From a checkpoint of a small contrastive image-text model: encoder num experts 8.
Rows from block 6 of the image encoder of a small contrastive image-text model, named by matrix and row number. Rows with one number belong to one neuron. Each number is 128 + 32 x the weight over its row's rms, rounded and kept within 0 to 255. All counts start at 0.
Before each neuron's rows are labels from the 100 images, of 14848, where the neuron reaches its highest value: "colour at peak" is the nearest of a few named colours to the mean colour under the peak; "top examples" is what is common among them. Only what is clearly more common there than usual is listed. The data: numbers of one to four digits printed on busy colour backdrops. In brackets: how many of the 100.
# fc1: MLP up (encoder.blocks.6.mlp.fc1.weight, 512x128), inputs 64-127
# fc2: MLP down (encoder.blocks.6.mlp.fc2.weight, 128x512, transposed), outputs 64-127

colour at peak: pink (41)
top examples: length: one (69)
fc1.106 [ 71 148 113 148  89 106  91  84 200 124 180 145 101 124  82  94 105 111 165  77 149 135 122  86 125 114 169 181 123 161 197 172 154 102 154 146 178  80  47 103 130 123 138 155  93 103 125 157 123 146 131 115 145 158 131 131 193 102  96 136 153 128 161 122]
fc2.106 [204 118 127 129 134 130 103 102 148 100 151 145  97  43 209 102 175 115 194 122 144 142 154 127 124 173 153  88 111 102  55  80  70 133  90 118  98 159 165 188 118 152 120 170 134  86 101 146 147 179 126 128 118  95 114  96  97 149 132 166 165 113 187 150]

colour at peak: pink (39)
top examples: length: two (80); last digit: 2 (36); last digit: 1 (30); black ink (25)
fc1.403 [ 91 125 105 174 150  47 123 143 129 146 160 148 144 158 124 112 118  70 110 130 119 108 152 126 193 172 121 141 117 116 139 121  86  91  94  44  99 151 121  89 176  49 114 112 139 122 150  96 142 122 133  69 103 169 100 122 157 122 128  91 116 123 175 130]
fc2.403 [155  93 145  75 144 172 175 118 121 104 187  74  91 110 141 158 113 114 145 171 139 136 107 167  52 134 207 142 124 134 135 149 108 144 125 152 194 141  85 156 134 126 134 168 166 178 103 115 123 170 175 133 110  92 135 100 111 148  82 140 156 136  92 129]

colour at peak: black (37)
top examples: bold (86)
fc1.45 [131 164  62 147 131 133 187  59  74 176 121 155 113  65 147 126 136  59 112 140 106 130 159 101 108 146 114 124 159 162 146 144 106 147 108 137  96 126 201 131 121 115 129 144 151 154 169 119 174 161 115 125 171 135 138 106 121 105  75  83 185 148 119  60]
fc2.45 [208 141 154  90 131 116 164 152  98 144 172 169 132 105 157 127 130 184 140  60  96 117 138 181 141 124  95  40 156 136 114  89 129 180 121  79 127 199 131 182 179 144  91 109 168 136 168  91 163 138 144 129 150  82 140 110 120 154 167 136 159 147 126 102]

colour at peak: green (25)
top examples: the digit 6 (68); first digit: 6 (44)
fc1.391 [ 85 131 162 132 122 127 152 125  92 141 157 116 122 106  98 156 139 138 207 116 146 152 104 191  61 120 109 189  98 141 129 132 109 127 139 166 115 162 102 141 139 103  67 146 157  52 195 204 120  81 181 149  99 114 106 142 137 103 147  77 175 147 168 163]
fc2.391 [152 133 148 139 165 108 203 123 165 120 131 129  85 154 128 194 145 121  92 162  59 164  78 109  76  75 120 155 115 169 121 189 112 146 106 115 123 162  91 125 108 153 155 129 165 165 128 129 118 143 129 132 124  47 128 143 133 157  98 103  86  99  95 107]

colour at peak: brown (58)
top examples: length: one (50); last digit: 6 (30)
fc1.113 [ 89 161 180 148 165 143  95  51 121 110 144  42  93 148 158 131  83 114  93 106 186 144 154 165 118  83 117 127 110 153 144 149 190 123 126 137  94 136 169 128  74 136  78 186  89 195  99 134 190  84 163 103 133 126 133 146 127 124  88  91 130 108 101 113]
fc2.113 [133 119 169  71  79 160 137 112  84 149  73 164 117 127 171 106 162  93  85 164 126  34 112 120 164 173 126 121 163  84 175 132  53  89 171 135 131 106 193 122 126 135 131 120 160 173 139 119  67 125 155 148 146 122 138 118 146 129 134 146 124 133 203 129]

colour at peak: green (25)
top examples: the digit 7 (48)
fc1.479 [132  92 144  79 150 145 198 127  80 105 144 146 132  96 133 148 142 170 163 161 130 109 129 170  82 142 120 116 180 144 136 153  74 196 132 101 126 106 130  95 173 161 128 129 137 126 184 144 182  88 131 134  97  49  55 174 180 133  95 158 158 122 124 160]
fc2.479 [151 140 107 193  89  79 140 130 175 192 141  56 136 119 145 142 131 113 129 181 115 149  98 113 114 125 129 118 112 151  74 172 139  69 121 139 101 118 151 147  89  93 127 157 119 164  66 182 130 161 134 202  90 110 168 115 142 103  92 184 101 119 129 153]

colour at peak: brown (56)
top examples: the digit 7 (47); pink ink (34); last digit: 7 (26)
fc1.493 [ 94 149  44 142 109 143 158  96 128 116 147 184  87 119 129 175  99 132 117 157 114 119 101 177 119 158 103 121 182 112 126 151 111  34 148 111  99 153 183 159  97 131 133 164 101  95 112  77  67  57 143 136 173 112 162 117 171  78 151 118 127 118 162 104]
fc2.493 [154 111 117 193 123 135 119 131  87  95 164  84  71 155 138 101 145 109 104  60 146 175 107 149 160 171 165 137 109 151 123 124 161 189 137 121 145 113 134 139 225  81  96 154 170 121 118  90 134 165 103 112  95 149  91 125  87 108 114 137 124 112 122 101]

colour at peak: brown (53)
top examples: length: two (70)
fc1.239 [141 129 133 133  92  96 147 128 146 100 169 125 111 102 123  98 131  97 137 116 127 107 162 155  93 101 148 137 123 129 135 141 123 101 152 176 155 111  79 144 129 148 131  99  99 164 122 138 143  95  92 118 129 187 175 103 132 107 152  74  50 156 114  92]
fc2.239 [ 85 123 185 124 161  79 157 165 148 175 144  92 144 170 137 114 137 164 147 169 131 121  83  48 149 104 153 148 172  99 109 105 120 101 117  72 119 150 158 120 113 148 164 121 127 118  72 161 159 108 114 126 125  42  84 172 122 118 111 160  99 134 104 125]

colour at peak: grey (57)
top examples: last digit: 0 (37); last digit: 9 (28)
fc1.436 [151  91 135 159 110 127 176  85 149  90 160 168 110 131 126 160  95 110 132 160  83 141  99 106 106 135 149 241 124 164  73 187 175 111 159 114  70 145 115 167  82  74 110  84 114  83 105 127 129 127 150 180 128  96 100 154 115  73 141 169 207 135 113 129]
fc2.436 [117 144 133 130 152 128 150 163 127 118 140 130 112 144 163  84 180 132 153  87 180 139 165 175 113 106  96  51 122 181 162 128 135 108 108 153 138 117 129 101 156 150 106 145 123 119  98  54 136 142 146 158 167 132 114  72 109 111 122 138 102  71 139 126]

colour at peak: white (26)
top examples: length: one (100); the digit 6 (65); last digit: 6 (65)
fc1.141 [ 97 114  73 181 151 124 145 125 159  61 120  88 171 130 152  81  65 114 120 175 137  88 152 132 117 146 141 123 160 145 178 146 172 150 137 124 119 118 105 112 149 158  27 107  93 179 140 162 162 107 138 153 183 132 126 103  86 129 110 119 144 133 138 150]
fc2.141 [131 137 167  71  96 101 179 122 125 176 146 167 107 179 163 145 153 147 144 115 121 155 118 142 127  62  67 136 106 120 150 120 169 117  95 103 115 108 167 104 116  74 156  84  99 151  62 175  97 125  78 124  81 129 199 120 135 118 135 116 150  92 136 147]

colour at peak: white (26)
top examples: last digit: 9 (25)
fc1.448 [133 131  84 137 121 121 118 102 176 147 178 125 105 101 161 124 128  59 133 102 148 110 127 133  92 109 159 175 196  69 152  98 110 163 180 154  98 184 110 151  74 170  87 162 121  89 180  60 156 161 104 126 175  97 173 143 138 122 111  94 159 173 112 144]
fc2.448 [137 187 146 121 143  78 159 119 149 129 134 176 134 136 144 109  90 150 121 100 144  78 120 149  82 123 169 184 115  54 108 149 121 158 167 121  88 134 152 165  81 100  70 164  67  98  93 105  84 145 138 130 148 145 102 156 117 121 102 195  88 143  76  95]

colour at peak: brown (51)
top examples: first digit: 1 (35); last digit: 1 (27)
fc1.18 [ 89 135  64 158  98 125 168  70 125 133 140 117  91  48 135 179 149 144 173 140 121 144 111 173  89 156  74 172 162 165 163 174 127  74 114 144 140 131 169  96 122  70 148 166 179 112 136 113 199 131  83 171 183 156  85 113 195 164 105 145  75 132 121 142]
fc2.18 [124 124  40 162 140 137 127 163 127  82 127 117 105 143 111 121 134 131  81 118 106 120 155 171 176 138 176  86 122  61 161 102 168 122 130 103 134 131  88  51 122 144 128 105 131 107 176 162 122 163 180 136 133 131 164  58 157  91 154 151 128 138 102 153]

colour at peak: black (39)
top examples: length: two (73)
fc1.379 [153 141  90 119 169 141 139  61 143 145 104 127 136  76 192 135 159 154 102 112 178 158 151  89 139 134 134 205 134 147 181 125 140 138 113 119 142  77 112 103  89 113 134 105  96 122 183 175 110 118 203  77 133 127 155 133 149  81  84 103 152 202 140 134]
fc2.379 [180 174 163 127 140 140 103 180 173 122  71 115 109 105  98 165 144 148 152 190 173 197 104 172 127 100  85  75 162 149 146 126 127 141 128 134 172 156 133 154  96  98 124 116  94 141 117 129 125 131 138 165 151  91 106  69 118 119 104 160 103  75 109  89]

colour at peak: pink (40)
top examples: green ink (28); last digit: 8 (26)
fc1.275 [105 128 114 179  93 147 121  62  97 140 123  64 125 125 142  87  93  65 124  95 141 111  79  79  91 128 125 117  61 204 133 158 155  96 120 163 157 132 162 152 155 133 151 166 105 140 142 207 145 153  79 135 194 160 169 162 128 146 135 134 170  98 119 158]
fc2.275 [119 130 152  79  72 173  79 152  92 110  86 146 162 138  91 135 203 122 154 161  98  48  80 142 205 127 112 118 159 117 144  96 121 120 123 121 113 131 136 125 113  85 157 141 163  98 122 154 159 117  96 150 100 154  96 161 174 143 123 161 130 106 169 104]

colour at peak: white (26)
top examples: bold (80); last digit: 6 (28)
fc1.453 [118 158 109 176 148  62  84 149 128 159 143 127  84 109 181 101 142  98 110 107 137 113 104 136 120 179  51 126 173  99 141  75 100 105 117  98 142 125 122  65 101 169  47 152  87 137 159 158 182  96 124  94 185 143 170 138 161 121  98 115 147 152  95  95]
fc2.453 [140 123  93  69 128 181 106 128  89 103 181 124 113 160 119 214 155 120 123 158 164 124 149 116 122 120 184 169 117 130 167 188 114 161 127  76  56 164 134 170 183 117 150  93 172 201 149 130  84  97 153 155 132 114  97  75 105  87 124 113 122 141  93 147]

colour at peak: green (30)
top examples: length: three (73)
fc1.408 [128  88 107 103 160  83 143 138 118 128 128 125 109 108 190 133 118 101 163 165 168 131 134 169 112 166 128  96 163 206 124 143  79 138  84  65 100  91 188 120 121 156 114 151 118 108 160 204 112 111 142 162 127  90  56 171 151 138 133  99  95  93 158 204]
fc2.408 [151 106 131 145 155 125 118 137 119 196 125 154 178  83 106 111 142 102 155 172 150 121 125 119 129  96 176 124  93  76 104 120 104 130 119 187 145 160 120  88 112 150 103 178 180 104 112 190 163 160  88 192 158 154 139  87 149  71  91 101 162 120 117  94]

colour at peak: pink (42)
top examples: the digit 9 (63); first digit: 9 (47); last digit: 9 (41)
fc1.409 [114 143 164 125 101 114 128 114 122 124 139 122 156  89  95 177 130  78 161 166 146 116 120  67 160 156 146 158  99 118 192  81  98 161 108 149 144  88  99 151  95 158 141 126 136 141 132  72 144  97 105 142 150 171 101 107  77 100  88 132  94 111 103  72]
fc2.409 [148 126  88 115 149 102 117 123 162 138  93 105  97 110 107 125 137 100 162 132 125 144  56 139  51 124 172 132 128 132  80 181 166  57 138 107 108 101  96 124 149  87 162 184  62 153 115 128  57 128 104 127  81 130 111 127 112 187 146 143 189 162  95 134]

colour at peak: grey (54)
top examples: first digit: 8 (32)
fc1.2 [146 103 135 144  90 142 144 131 103  85 114 182  67 111 128 122 131  92 114 101 162 137  86 109  84 171  91 171  99  71 133 119 101 125 107  70 122 128  99  98 146 145 115 129 170  99  96 171 183 125  81 185 141 146 123 146 110 100 126  69 236 103 130 143]
fc2.2 [129 178 160 137 130 140 164 160 168 117  73 108 135 152 142 147 123 159  92 174 181 143 115 134  89 140  88 203 142 189 141 149 126 156 129 156 150 199 173 157 135  61 150  82 107  89 107 134 193 114 149 139 114  85  87 141 119 112 143 142  91 123 111 122]